config = dict(
    crop_scale_min=1,
    horizontal_flip=True,
    translate=0.06,
    norm='batchnorm',
    kernel_size=3,
    stem='single',
    downsampling='stride',
    loss='cross_entropy',
    init='trunc_normal_002',
    optimizer='adamw',
    lr_schedule='wsd',
    weight_decay=0.07,
)
Rows from block 8, named by matrix and row number. Each number is 128 + 24 x the weight over its row's rms, rounded and kept within 0 to 255. All counts start at 0. Numbers have three digits each. After the name is the row's rms in percent of the matrix's.
# conv: 3x3 conv (model.blocks.8.conv.weight, 256x256x3x3), inputs 176-191, a 3x3 kernel for each
conv.153 098:135136055120109112131106120127101175145068124133130105099090129111120139175117109143133124120139129087123106145116066121125099094110105134142103117134133099136109106124191092125087066124115135133101082148103140115111139114151128103117156121103132131112100175098101171135149111220118130096063173064138148119132139118119148135143137097136126138100117132146146177106138109088100101136129128129107120135106108084130128088105134111090151
conv.154 099:124145124135115141152126131140119115147148102145084132138137112119130131149115111142143129153125127124132139113101133145116113153117115130106125143129150121158120103106088151136083160107110128108107099116130135137105100131143135107149171124127164116071116157137097120168110124095119143087158090132144113081099145119091140149125112117112138117103117154205131096169134135138111127111101096108133133104109114153121091159116100148097122
conv.155 098:123129174110147120127165128107131135142084124097140180110132122164138104097067117123104132095111116129096112122098157133118151109119115153130153137130105143151096142122085162128135145144136114121123138155133141101110136137124138137153129114162106117103130126111138118129148139088151128150120151121165157073125136079131182145120157133101124131153124118127122144146114113150089113131135128122089147153170154136144126127130136109159136
conv.156 104:159114154119114144130167077123111136130120140102150108138095162101165119155112105128136152160136097104073140095150165182145134096122176116088148136147122165105123106106120154107115143142147118090149130113146164120134133123162121113120127112113121128113131098110135122138136112147134150114138155150138149135141133147106116111172094150120156116161123110122101141145120104127076145124135136142137148099113091130148122133130155117127150
conv.157 102:155126126125104118089121143157112130115145101146145118112139154129128140142135125143147145149139123095136145143128127157100119124131158120123152141128116118122125137101134134115083175108142115121148115091148152113135164133155134148137125148123085133088123120103129139151156095130116144086102151152100156074140126090116137140175141144170118150111142119123116169153120117145133150170188119135095111133119106122101143132136098130122117
conv.158 104:099123156128079104083118110123122125127111133122102089019099162108071115131158161097098126163114119100105166107118099161083114116112167103114132155130099121119108136117116146131109151097131110122140106125115126133120133141175111102127106113176135124095125118120133103115116089132119139104111098140147130105136153131148113147122140137142128127138138111076108146150101125175068140151201152080116144123107113093111150140103117134138079
conv.159 103:118143156103084107115077142138146135126114137116120128151155186074108155092062119093111127105128127127098115078124124140128093120110082120166100132138131144152108124082095152137097151136153139147124130129104109116094140110110152130114118146144152139112170124122150160114132139106121153127112118133143133082155145117142143108132135138111131131111138126153162160107156154117114114217134096172179174075114139121180173133133141172097100
conv.160 100:137114092104117098108147121136099105119156047136163112137132085133145127138111143130148145120133140107127108133107133137139144131133132154088142108116148093142121075165152099127101101062123161153075114124158088155192112138126082112129100094112137124110116119147106073178097125128082178086100138092149107160149113163118099125118106146119120161137129129131126121096102092111118151100076161105121107151093149137115094113094132089104163
conv.161 100:129116140116116116092111124123134102131128144147128114060146144117120089135090168151103152137139117117129143142131131160091123112129126113080136133142094133123100105082119173114090160120101104106153106112141124107110143123146134139120107133127141113099120116107127134125117103085128134115118143117137126043111140067147132142133153137124115133110134142129098115186094119150114144165183136100103138142118119106106116136128117147123114
conv.162 101:090112133129134132148146126143112194142103116129125088129204150107105133128094143109140158133154154153137144119124116115138083166136119131109144127104140133170093086094166116110096078181088138144121106133121122136147141126149150099107144133113132108104125137107102121167156120170162112095085177094148108118159131113129159155131169106127139144114117167155122146083120142111153137193132126135174133106123134123151137122137142118144101
conv.163 099:151144107125109095103114133099149127124131163110111177127110111136149133160146113165163130126138143096113133153122113101125143115106158150130076134119112107094103122105156118165131131100078090085119123112093151086130126127131127131129132081122120089130098101083130142043108076125108131153106112051099127124083094131079113124124116136126100120129118154168104128160105150145071092115139130160108097155076090162105062162102088141104112
conv.164 095:155122076130081139142126155112105108139101074163097090123132125105138136140131126119123120116137132098147147134115111110129114134106116123109156121141175115161143092180110137131085131100179126130095124152100129126139128148119096141139095129152146142089127208114125184158094179129122180066138110171125143113140159134168126163116112121107134137113154125110136149120128111086140138126119129102139144116124133076117177082117165142108121
conv.165 099:126106093132093115159095121066096173118053155154063107140118144105100127078142114095129126119122137122130134123096106114109109120122133106109136133087142149101155141117142144142101112155130157108109129141106095135098128138156108107129122118123163100102161165077122200114164106163175115120153157106147091131167116123162144140180153147137134123125156124115128166086104140108110141142155132095138132109128136101128204107098181128091149
conv.166 102:142097163108139131139146084123133154124114134096144097113108116150162116134066139160154142124114107147126118148163140164107150139156127114133149155151117136126143118111100161134120127152135111128123180112159110139107115116160145140092118114130108112095128114101141127117147109096134139136149138149166101070104128121134125157117090148143155094162103133122088103168135126097099141162089135101126104120110135133149122125111135117152144
conv.167 097:145118103122130085128116132139135101119147140115136141130112135104137128136136130173126154129140125140133113145119141135085097122124121131112106151142100145139153192119099156133110100119119130097176119104130128153093155127129152158127087131129121087183132061131129146055171121145154129147117152107144102095084169046132178119142123167177129138141138150159141136146130135145123115116154130104124142138097113145156111123161142116098149
conv.168 096:096168107145150108169098159099119136088116126095101102140129129113155120141111145162144141162144130111144129139129093153122109144137128120162123167128146131120133147100138126152148125161078163122115143143123153165130174139124153151123103174097135105117134126063126167096135100146078159157111193077072111161057085140107114095124123116140094098115117142150148178165150136147116118132120120126160113080121158134151140110135148115102161
conv.169 102:123160135149110144151086112124198093133118107134166108138123101110143128133135123134140178110152162104116164133159105124143121107098103130102116103107153100120160144156117125136067097127111124109112109104130138134122128155133140160122112124107154096113120120106113140159130166092120132108111088135081094144103136122135152163143130151148156133132142138137088138124150164134118136076164117113113131158084135133091126109104130083091120
conv.170 102:150127126106116099134149094128117158107115149103137132148062089083138115121174134152141123147104137091077130164130129148090129134111154079104110158132131175138111103121074134090118151104150127125147132108125118167131104129163128104133124148161116112113117130110125135145127133105114117107169104132147112113146146124145138112127115123124156121159123126142094119175108124130076123106094125151136142099148095149136110114120128126141119
conv.171 099:138153120146097135133086147110148109114120126105083140152128133116151118095071158150152127103135141117123109128129112124136131124136082113138096140127127157138149116137126117162124141113160120114135125138124162122099146138145145156127091125108125105113106131093135149086131147116102162123137117161073124108103145112139099176163125163121128146140137152173155166106163164070128124138122103146141154109128113129145182128146166145110163
conv.172 099:131117104142105167152114104118151128125112118129090137117144147099123137159153110130146149142118128119132111106149139161125134139111099129104129142111141126124108119193157133117065101127177111110071124143136149132090138164154123131134123136139097134112130141103135126087105180165116132032138080204097132131115127085135139108144137122135154141129143128122145137128105122136098138146154110134120137125110135139092118127098148119142130
conv.173 098:143152106137127101129077154137089126120106135130122113109140082110157093119119155151108139124143119083123136176108141129078138110130149147123131138130106122120158159094128128150134134149108129102139119119130155091141167123127133148152113143143105123136111113128119161130180068131074166162107186106099144086112152109127132167142164126151136116138163139154094133147135099088141120140134123120126125087111127130123119093113142096099166
conv.174 103:127143091169158152138104100113127125139119138123132105206192081134143111091108139147149114146157156111156147102101105116155115132140087109114063135118112141133142078131169134140152163130133152122100148145105113131092108130144127114112132124081143139113143145103125128117116162114109129131131135140129121136119092133134109117181131107118137127089109158156104096143150150078171167137074083158154102147162128143149169147150161167136136
conv.175 097:084154151136123060125133139132129123129103151136119126138125127077123140186122149155133140125139112110131113161128108153128116116136131140151078134116109089114126125067156058143152081113063134116123136102116146143117131143147127115134119096110140101104124122130102162082163072124098112198118142060116128123091138133088094121133104148148122127126133151160123162105130152148116107139139152130116116110081122107147098099138119125092142
conv.176 102:153115130140106105119117129134133116108113145125122122128143132110125108096111132127104137141106169138143141105161097144155110131151118117150126128135142117134150142161092081139140095118153121153136116168099115131118140124124108149146105139190098151145108143144113114129135160111132092135133103138149155112135130134136107119138070133144107109166133089144135164151123126134124099156127133107112133109094096079146150071139139060104106
conv.177 096:119086149120128169143133074130173050143126110144114132138158149121123135110112085158135132136136123124124132126113141149126091114151119171112160131129132108121136112189023090097146092113187136162122125130155115112124124170138085145133117106142115160130134121128124126150097232039111084129171058218128125103127137119167128138114099144131140154138148110164164113140122141092097146107129142121119178119052121139108171134123104090152104
conv.178 097:131132181152100083082118111103154086123105176125144148130120117108121120139121124151146142138158136114122114173141108133124105095132129155124101145116127115095131100117095089133174090084067129127134122111121122111132124158149070126149109060103113133125090108112107148099113122053127073209173089113141118088108137124152125134115110173138116125140160165172132144131131160135127129128134152123094150156077118125122097122147115136134113
conv.179 103:179095116113086135102135103130139178139105158079122173138097125149157111118120152130159126112120152112071159143164088132105141141124145121115124123113103140137147125119117139113122148121118103082110161118116161122148133106122118122117156140110129093101127102068122111114137125129117131139154151114126120144149092141136103102187110160101132101149102120139111153137099125142088142132160158149098131112141083150164114160135132132141177
conv.180 103:083134135127137117167148100148122146112141135147107132110114170127092137115143058063124125133093160166168131073088131084091161125123134160143130103112124145095160168110071106155070145144126161131140143122090144094087147139105120133140117116107152123093159142105141149151138111110141139130165123133126113109125110130145138151141129158150090131125099147107139135050121162107174151069152108133122144110135127111135141123135126145110122
conv.181 102:119134133114121120091134099116108156102142095084157131125144108137146131139125119147124134137148169119110147127152093129119135144129151141107125144118161131133139048120146118147103124128113160169115100137127106161121073156155087081094141097122153116103128123129129116144115106141127118103141101071160092137139101151126136117101104149135149117141148123131085095155159133131108176124065112126115111149126129162141124120095156103123142
conv.182 102:154108092116095142136078116132146089141142098127145088118142148117118098120099134151126133127138170113094148139172076102161124152135070099132125095135151112128143137135103144128054119143136101107138102121129107164126160127138115125126133131114126091108122147118084129165093164097108163090115073116106145116116168118081129139154145116145155118139124129127127176140140130130108139151163122091098149103109119073103140042083156090108150
conv.183 099:161121086144123110106113187135166087119185070131150139122116132107143126144152098162142126146126130108121112163106166135131150094113143159121140153102152109104132111185151114141083087066139139124154122097162110129141144154142101126127103097107100135169112088184134096087112174171081181101108122128113115166107107138111119112135105121149113176136142133129168120127129111137098131123120140138115086122083126133077129117098135093129107
conv.184 098:155114091103135135131125160149094127113138101115154108143170153083133174101126152111134142127133154089129155143109073116123110107120148149118106143135091106127133104135156120137122141115120140137130124114155093103134124139142115132154123127150144111153141115149132142119106136146109147111101115127163078077168134039098178079152140100146127132131114166161144107132125118089098162174104095150141110110123150134162162110136175104107157
conv.185 100:135128134142093156166088161096143147088095126107110127167096174146113150105083142102131123060095105091121133117137111065143128091140151095167097103125120135109133135110126089140124128136139146110127153137151124142103136116116103106119100118124174083088176170087169183099146134116119155138138138136119123088137126101150132127172107130137114118137137131123138142080116127077113132136114122142141119145143169105138220096118222101083159
conv.186 101:129060119154094102184133103105136138133142135130124095055063173140116119176124083166142121159141110130118106121120099140147091125136097127151105124152111131133110174108062169118104129141129087087125121110115178152097148120151151123123115122123117124105102125157116139140130109105144106074166092119142157130120130135107107135123126175110098116147111124140137127169138142162139102092161177062104146101121129109099071162155114140185129
conv.187 105:109130106123144135163149118146135121131123157144149108166069127145134104142136083097064135175142135124167168119062123104084114122147158094120111138072073119096133078158154106122119151153119156141105132124100125117076101150183096110140126144103158150108151137116125118102109152138116134120122115142136116089135116099157110130160088100159131107148125143050059140149098140119157155062086150119148124109128143117126151128128138143147106
conv.188 097:139126106148115081144100151133096095098135119142112096099099125101142124158122154151102140137132091114135128147113126140076113101136139135109112137144091101123145181076101147156102132132097132074151102123126148127121157097123132150116101118129128134149123107148141154095172066104125169144109157103126162101073197095118140172148167137180135115147152155143123133141115106139117095138165140102133132089087129130126115114134148107085151
conv.189 100:146112120106139130121172138137142146147127147127146134135135113150152134100089106127113147102091122151122129103119148159118135157133129138108141142104119121150097123112152150114095130130148108109117142136149142141124127097136117143110144124154092087122123125115129142112130142136140129110107142123143135071138123047127151115125155128122119142118146095113077134146087112159109139150102098149106088151120149155106099131131116109147133
conv.190 102:116130102117178134143150133169104109117126120084132136138213115098146133128097131144140137080138153149154160173097139141115149138143124190124139158132123108118160136105168152066125127130122168133132156130160136134146126117153140137136148142118118107120110124108124158114129118132144069127148129147128115112115128071093176089121172084149136124168126142170121097104104125105123198166087058110159112086136131138153120116162137122145138
conv.191 098:127116140110101144123126122103136157106120159130083144143131128145137110057135141135150148138132180138134147127117116100116139132121098105124117113101152165113138113159154063138170132089144099115135145130129120147095129175158072157185097103146093076118120127078139181090135138134100106139125094110138081099145091066142108137152148134135130120130158120121142157094113173086136140116114141121095103102127108100130179086117166116120148
conv.192 102:131147118087091125103110116156043185108147098148155116122146125123122139134110133156122123121115132122103108139119149135113181109129124139106130114128156124121138106149172093163119117095125123129074141128131127152163100133104099129130133074138151157103092130112116128131158073157113129136080141096165117135131128153105109133126122113121097144103129165126141114097161119114138132133116171088130123127123116100119140119094118124091134
conv.193 100:154135124128095178136125193127152154110135103086147157145112137172134144100087146120136128085123122097131138146143119077124136093148145132147096091137110140120133113124122092115135125106146143097139143133147142139109136129123111135122100128139138084137150150094164160097123148139119130118130116138125102098164113085167126110173120152122116133140134116143133125107126118095126149131090127153120097132114146118129174103128193094095156
conv.194 102:144115143134119104177106134121141155116131148109144143098133178105114108130153145141118138167146140136139115139106116140129117140159103126083133143134132126144124128120083110159106118146142134100138112112094080158123141119121112153121106145150144119105118130084086136139123141083124145090123139121143093100135142096125143078097142137110160115127134106141114094191114121168122131121160149114136147155129087107133112154155119161171124
conv.195 102:098055139108092144151141124105145107123142083149127106079085155122104130164134108108102100132072112121124127127118096136115081094111092117152140113132118099093094146184059122118139104096137120134105120129125097112111134174145102121133054108142133173147133136146129084148108192081100150096148090153141167109117129152153101162096088129138133112165129096089142134110068103101074131101134193055103149106073139085106153142098140141153114
conv.196 099:125100158145108130126129063106130148122075174129078156082116128131101118160088111127120166122136119130138095153119129162101102133113090152134157141125143113150119179129107171108128124144117151118125151100150154124089165133140142122133135121136139126102132121117149126136124131120189071149187132145105133099103135093170160093117163113136136131166132130139154153141112161129127163129149144061144120084136162129139149135155134109158146
conv.197 100:108094171100130159131138099161163045175123083143112121130103120156119136132126096163142137133132107133127114165146181116121085134124132157122170094140100119126117118151067121074152111081180117126119063117144169133132108171169094099148120105136104152136120113125135100140107205086125116124142103207126129135108130136140112159137134164143129140127134123143140141091103144108095111073142150159068142119065104131071142135100119084132097
conv.198 097:136127157169114138124127115122138141117127123164117119162100144124083118149163134074124159148131169096100154111151158101136163113128105092124105145097132132116114108127155148119097131132100163128150134104102109167127128134115118115136131120126128117090129113119128152143105126175156097139168130124125073060144081063155147096144127112135145145143108136095102151090107138125114110114145140127126125136086115141104132137119120141122120
conv.199 100:120132149122140110089122076099149109125091170107119132160143084091112139113096159136150160065151171103053125114089092115152101139141107129131060104125130119147143156094076157106138110152083163088138148118084141151093150101104154119108125118096124090164159075108156126094145121083169078155162113075115121136145122119173141103125149143118137132109116136172140125097166165105110167106131105124165114121152130160201114116178149118135150
conv.200 101:107133111110105138156123151146130150103165147115133134061178167102135168151106087095135099113163150143170158102127120131146162127167161128129123105150113096140156123116134117132095121098142089118112114124117132119143154157122128126134120134151140128110106141119110124147108145141125130124125100155127134089128115098129120101121128130129140145125106123144134077099128103088119188211213088118124156111117132110121121118110104141134141
conv.201 098:114125107115115156104112158145133155143177120093155167139156137088108136144122141139143167137165167111128148149139111139134134088122120104118097120147124100130136129157156125145154115111152117097147088119163125116127137178198120160201092134149130059115139112105124122114115131158081132150108127106118102052124120068130129091143142117141123120152130129119150174115149150112127164131134139122117136128114102095129159093110170112117150
conv.202 100:122104121118101092155139119105115185137112162121119132061129157113121150132135115144147139146127105136142129134097132142146080137164097135124131136134099087160113132102152131110094100149098097102164083132128126164095113132141127098101113127121106087156116131125110149122135095157183099088121129087152120099157175081109174120145143126140137147126130148161103119110105117110122117170173107085129143086101124090148137104152139109153177
conv.203 101:117106119125108120111089146102125158126127129120105117122107154116119169125102154119109114095104115120098131125140111110141126141109125115165111133125122122148131114122106118151091112140123102138130133140103129156100119085121096123121109118148140088071147130073128185069121133120109163103114142116089126080101148094122139133129127112122078144127121131108110160097105141118115120128139100140146137130100148109118205123114204131086155
conv.204 103:167117146138119112105162133100143143145148161097136144184074099130142110135124164182131140161135105095053157131125127142131106118074151125069132145164129151137076128145067123148141109134098126089086112128109170172101134115119138132141123138146142120092131101103088146126120135070133156123116133108148141145117119121106094101134096136112134090141129118183092135178139121167116116062119195172120134154099073154129097154141128141126112
conv.205 099:116141100113108157164077157148120086086148128098137146080180149106143132159067121107124154087152150112145144131137109115131146117133109115105130101141140109116144071120111105116123158120142098132099096099156153074118135128146134130159116122098143144065130184100115156130084132099050148103107134136130141102109145131130120155135129109126119115112126147129134142117139123102132129186147121132160151109123120113115162123107134131099120
conv.206 101:140093116130124115094113116129170092143113161120126163102121145160150120113136112165134147140150119105118151160114119140104113100124153148098135139115090144105122112101083139109139188102143098074166146109111165094091120099100123138086124144125100112138116093108137130100129131106110089139143119151126133101126113109143112156180142149150106128107133105141108151167114130144124126131179123127082122151148136136113107152136093137152111
conv.207 100:146146115117135102143122169119158082116126102121108158148135102092152130120127145163142138119143121102133127160123114117136131093128139163152117140168115124107119125146101147140144166090104138112126126132124153156123146138098136141104110095087114076154126096108152165073136144095121169119145134129107112145082134123108131131154105141131124134137151173182158127150138146130107100152122119148141103097108126147150117124149138140096135
conv.208 097:139132140113118122143092142132139110099122128117128143139152125158105111077106165127130138106140136142120159136134144104118140126146098130102121100112125153116137137126116136104106128125088090086159145082143096104120138144155113156148101125135126116123119115127117124130134124121122111095163119117133082069147115121167094146136105145112135141160119116160108128125116135073129153131146147110129135118120127126109091110111111119117120
conv.209 102:122086156132119167125145090075174107097108173134126128096092118109110122116128114143089119124138172084129175139102071113072101112145133134131102136110090122103152129152065142102140116135114169128147127103103125104080133135122098098117111117109125152142144089108150120101114178092154061144188087138121119112129123120184134137115148144137163123151125128145142112159096154111118162098141174081135142127094117147136135138163130112158120
conv.210 100:119132103149082115166083164106184145102161109129125142123118129114125131119131105172159153156135124118127100115126139162127102130110073133116146138120162116117120155214069135164081120132139131128086133140138116104115173178115132174144091153109134130132133137124134109089080172107103181071130094133119102153123112103120139099110137146104134132110151124136178149165182144164149111115169158085144133128128153120122139170128149144154122
conv.211 101:105115146094116141168139118147131128124158117129141156175116148181114133126084109103174162111137164153134137124146168096126167159134120054151108087128146157116136136138163103114141121124132087119110112143153112151129102119166106118161130130122113134111090115085150106109111121141109093148142084124119100101138058088178051098134124143140125141160105131073106129065136161077128158120118147100089103078120145131087116126089126128160143
conv.212 099:161151085150090093144080190165124094116178054164165090111119186121126152107132123127116130138147099098114102136104151158123114125127125117117159123118142084124172106155141104160071121084111147138143118113167114125145142135134112121118067118098128148148131144173141127158115122156073190091086139134122137151148153151129151143141121121154100138136146135092172170118170080122104100140149142116149141099120127065105157087095125110117125
conv.213 099:155149093121127130125104119135139047134158086145126133134083140134157114132118138131135122131154127126151147149137127147124139112114095120111130095139140107121145111127083102082110149081175112102188085108131143091062130135137107146152086103122099109153113127125115140109116124108079158087108070202102141108117184119112134197151159139159113152140163132101123180115139148107137136121152169133139126125101090081103138107105099102094126
conv.214 102:144117121131103093119114112129127143094129128125126113115128138125127114084129115083117141120109147148133084105148120127134104112125073118125159103121151127149134148143098113136139133128105136160116117140106094124126115116106138159147105147182150160143114122151127140119128143137120110137137128127161143125167145117160145106131089131122092126155116117121148166104094123146102059151147166153132115108119092087156139107128130123121096
conv.215 098:154091109142116108118116121154092132117139052135156108124137144120101145112120131105133137149163142106133148137126114126115125119110127115109147125131112112128130098107123121116103167122120090150168115056173109099175136123124138106118139130116148148115136134182116118230141137147114168120100149130166138112167158143107182150176144103143123142118105134120135147116114115132099140154147134145124137091126101097140135122120106097093128
conv.216 095:123140093134140143121120135140111105110131102154101108153124165092122127142163113126127133131123151103116142116129164120130152133108132122119115152128125102118126120095141142115062131099083128123174127085119111172086115135152119107126134123138131106157119129172136124119147077142126104088128124118154083070141134074117190103165132145144141137119108124145123134103112122132104116143120098128129122141132129133131109118135111139101116
conv.217 101:115166121120143142118140151139165129095105169068099169124150124139117129160123153145145097093123108107116116148125106110108106118110112153145072111134089155114115110115140119135143115126134102124100133122103184131113116128112114142103125139115096078127135104075147125088121138160103139164133119146090099123133094127136076134177139147138107136122098150157149137109143130082127089132113116124092117115110133136157116128138164116142168
conv.218 100:124111125135135126119152092108129196116118169127116142141182126111149130163105112139149157116118136138115119136109122139113114114146101136133137163115113143129116068102131111107135145123102111121131150112098111123127117111119132121102145125115089103138118135096104160139109102139100104143158126073125145116145137116134145121150147101118132112122120146147109148160118126140114133175121102140141116120139129130140114141120136157167141
conv.219 103:169115123159137102115088146133125130142142102149118122217077084152162111093099155203161151157138096115119087152146132149138113125121089108113119126144135128142132075153098120119160143148119142119131135128135144128147105104151136108131123111120131146115126131114109124155146121086140113099126132116142128093126136106137117129143084129141120107119137125161091125185176103160172061088055187154121126140155110161137098154137128137108135
conv.220 102:153128122129084148137128116119126168126123133134151119077128129098125140132116094158180138152106104092148176118165093146126099106150182106133136133154109122083141134100138097166104127140159083097149122160125148112156150123132131114118107113139118116112089150124118128141118128104155146103143122153123166110127125139149103124125159158125147115137126114186148122149109087091080141194168121133064129125071121116067117118095140085116131
conv.221 101:109159123133137114163123137147103121126148132119150134121120170100120151129142143126120120113134128117136127157143087130134115134117103116153084099133097135115134102124146104137132133126121153142145130120129158128087130130134097117104116137107139109148155127112133148123141100152111150162116145120132111098141125125132130127154095133133096143100123149098146151120173143126162113096099123135141139137151119111177167110164188127134161
conv.222 098:121050173130096128144141098156108095144142070140134076117125123143085113153121134115142145141139129126140124131135111130125102130151105116141156122136104118147116140132110127121143135133136121143137129130153133124166164130133182119139150150152112206105097154172102089234121165107108127133123104173140145121130122111172051148130142093107107101138093140119119126118087138092129118124101147110117125102129127085077119148098089133130102
conv.223 100:116108097106137179105132132146118113158158055163096118144131140106113125161154125151123122154135117116104117160102170148126179097112135148094188125142138098109130122201125115071090116073146135129092120125171118147131127161113104099128126098123128099094120129159143115065146176169102155078144164136130125165085129115118100134125128107156141168115149129143156136115132130124109149101162144131127138137079146109086138121114161092125104
conv.224 101:144106091132115155166127135160145136119114137139097152160124115162128127149128112123118149112085119118133128102146150139111100150101092134106125123112114129134100174147074150119070124134141135121094160130106163127102153123072142106109146112133120138104153134104158126101153156093160119033143106159104112109118120071119163059157138131144124125149130094141136126129093083141113111130127134129119117147133125176152126153168145151154141
conv.225 100:133143116111094090096126126141038213128127134131139076109120089116119123113123134160136123132123147103130121152136118155111159112135150143128132128127149089118145134107202064159118053118121124111126132134107122123132137121119091117125094095158121140146098129127105146124174051176096126136069158068146137140140154148118118123136155122124114102123143149157122128097147120097118108119128141089133130089078093098139124113099139107080154
conv.226 101:107109147154131112154119104106111147120125137118119106067144184115084138154122121112109121159157124161121117112115122149138110148149118140112126139150117124132136169082102139126105124163101133092171129114122139149121140136123128140111115123112145105103135137116128145142132120120191098104150149112151123099139138108109159105123157160119158125133115128145122091144119135168156137149193129093143146111128095079135125109159143146156111
conv.227 100:106119120077138143127114125134140094143178067144137168138129114140133120140128117167153127124116114132110086154099174115138143140124116135118143107133136124117112112174116095145092105041180143146106129127159090154152109146113107099123107076100149139135117134140133114113101154154063198043099122137132131165118106151080108146142118158143125181106145114139164108079143130132136139123133153134091116130099120110099099109094137128095117
conv.228 104:154124109123116106141093098134133139123129129108118102148085123153145105134121131151081148143165143098139129135085136127152160113169148107121068138087114109124166111150115133140109103127157153148128152082098164125133129100163094107152109148114137141108118126116089104125115148124114120102133101149128140087114122115138102135141122084147103149137102147101050130142136146103143125091123146112126143126119097129130158119137124105115123
conv.229 100:144122104142120114116144132140112168121124144151118114139099163114122149113128107132161160144129129115135110118121121145118141109118144137133131149135096163149125156148124128152134133125138113130111109151111128138124152168133105141138094112139101098100139120084158133107164127137163102119137141119156099076168123049187157056121129165110105126131122121111185182138157120146139070100113125115134166126120102121158144129160148122158117
conv.230 103:121102092116112108149109148139114165138086074150114088140095099135109132102113137111134147131117116149159110139129120151137069140109080086132129112141136102152124174157126124112138077101122130133063157148080095150101146168121121159158080118112149114108128122099111166097165136136147127134088158118154122112151135112140143115087126184107140140164155129101140164077092122147117080106147149091115104123097097133134139134139142141094121
conv.231 101:149097141160099122134112182126110119126099120134130107173145106107107131097121175147135091141140104090132127159142129132157119119123139101108109131131137145140145076106121105110156124125120129135158139137144106107158101098146096119102126129139128157123118177125117133144124150102142086156096134140144130085151109108173115115155132117119145147147145142160128094137150071116116067160065115144126137116128087133119153127113113098089114
conv.232 100:159115091150129118141147122120198153102112166077121147144148093138148125107138150170153128130146126125135110153109085142086072137118110179116080162112084137124106144118089178121114146164114170102089152117060159138084195143064144162095085153103066099145105086101138096092111129101151104129164133100108074156140045120166070089136133150123108130154091128201163110178163114133138105102118108115128078146117128212174082175201128120172136
conv.233 097:127121098143120135139108163138115096119143094109162119122131147080111157120125148126126152111122136107117113132138120126123139113115140142123097111137110100125133105125120103110135161104137142129156098090157098101148130120134108121149119107140154116168160122149152151130127133116087144128139132143153118055134163070120185133139103134150125144153128134123149120123137134155107128099078116155144128124128131117154182107120181104099138
conv.234 099:095089149156110111134160106129097160122108113142136073131136130120120118117105156163163141157133112116126103168117121163117102112133113143096144164142114141147066128147098104129158144132127108118112115148129160139168142172141138148149110142134100131070115136113128113207133146088117132137153138126156117111128108102173096125129133115126120104157114128148114154139130116106134082091148202105119141132139078112102136138161115144196102
conv.235 098:137157088126132109160102173194119083108180073137155130116124163113129151099167117164144152141137123122106111153139157128118140145129105137114115143112109093117133152093138135170069087113120130144151127116161105139123160140150152144111071128114150132162122128181137122093146048161094183097086119124156101119141137086095175094132130123135103150170116135124132113124138114141132133126153103097145142106108136118117139122122153115130137
conv.236 101:119103148124143115130146107114135135134101128122099130099113095149122105178075088127113122100097114169145110139109177157103124130137100136116138132135116096163128175082076186114148153150086124110124142121176138122087128098126163126119142118139130154129132132165137095148158113101150100149137153120150133094087144104136162152088143111122126111174123139104106114123084107131088125142106140077113084098111172129140101128120141093128128
conv.237 097:134104168134110127148129145129130114099123094143105125152145145149097110115139155129132148115118164119110155115150168090142152106147116131125140126106123141093134118167104118081121129122102089115170144120133088141146124138149111144131120105125123157117108147129125125154140151131129071113170127153122099104144086131175106134160129144134149165158135137156126164117118160094120135135133125110129134132099111124108139129093124151124114
conv.238 098:140140072113115155138108153132180046143171019165112134116118124080132143126134118156150120136113116098101097136095146156133139118121109150101169121126144081112129125221114114133066092066154144128100130153154096121127148164137090146108052116094161124136130146166119120127082176123061206068110060153147124172111123142126112150123116132142139163121163116135178124132145092098112139097157158100121123120093161089081122137096149116123105
conv.239 098:127139138141118139143133134130138133083128134107106149174146160127091138105146129121159142119122144134126141122136140097119152116147112117139100133109118157116129136084083143115087131129113133111141161074126104147106133126119111135125126119114125094121136109116159123126133085066136107104161080111160093096173098106162123111142130156120132143144123121133119103059152152081159150143130097108122111135122137139130122096129143137139136
conv.240 105:147132109115086127083090139124147128131135095107093133113151132121126111115097160128168140091164162128081084121164114146144126112096058105094106103141128122146149185143092167151120114141132124095116125144114119129125135114102159180116111181138154120130106110137134115127113147127116126107142141120113136125128131119146130148141130155087080136146097154195154136098142131097089111157180114087132122119069115136139123154134136123101137
conv.241 100:163124083125090104131137134171045116118132041148189050137131135085127152145113144120153137101133101084149132148122114138116121101144173149136129131131097074124121080126157089133109093102106124148128118107170112071216150135151101114121109110129080143128086140173124069222149100151102152106081166131125138109160138135172136147139151109140106116145134154130141145090135071068092108129105137124123117125125109100121123102094121094078129
conv.242 100:112135092096102092105104128125139120109075130136103144137110116112132105117161121137133107148148131129152121178104081114103119121100101130136108126139134132139150127131127074132166138114141123108115117128091143114127156163137112152175083103134097085087115123054120180124144148125091147136097156128121116079150137138134153166161172138163125125135156078104145194115138133117143082150157140118108123131133107095134154082111135091127151
conv.243 100:131090136118106131093151141132120173151135107152119081124142140117139136162131142106133171114098108128157161133139163111121092133141154111082179121095117098160106100135171132102107104094110152117148098130142101139170120126118140103118144098183096105105108140121120129140132102167142134101108151125130116121129134068146117125123178120128107134137160155104097166113067116115109113158136086130118087130070128132089129152107136127114120
conv.244 100:137127136139131132148090100157119087167099079133165098082086099086086125128085140142133141115134163117103134131165090087147113118114086106141134108149166104132163146115108155131069108152117082150119106128109132115126131149119115133112152106107140125104104166125078140174156130121171119121117106124151159123136201150094181186155133131143170132138143127110117160083152158120135178120154149080106160129102121080082144061108118097079115
conv.245 102:161111117149095123120116112122089181102087183140123103080143126095127106121122120147114130162114129086145140125116106153117147106158188130127161160114121122120153118112122096156124091150170124132163125137111143093152155133142142134113113126175080163150115132133130113107165108124157091139104139167110156124124136134140127109153183113155104083135137098171136162139128128108121118193130075101126131107085079112108142096134130092125112
conv.246 096:113111092122136097119144116150098177120119097104142114151126161126093148074167121147161132110141139143142108136126142101145129141115123137135097117112106105126121107110201131098065103148128088144163166130149089121128154134164166120092130125126084113191139144153142140122151073204160110064094175088144123107153134110072188093152137132124112156131115134159141139094127133132129107149092118109127126151156119129136135132143153103117158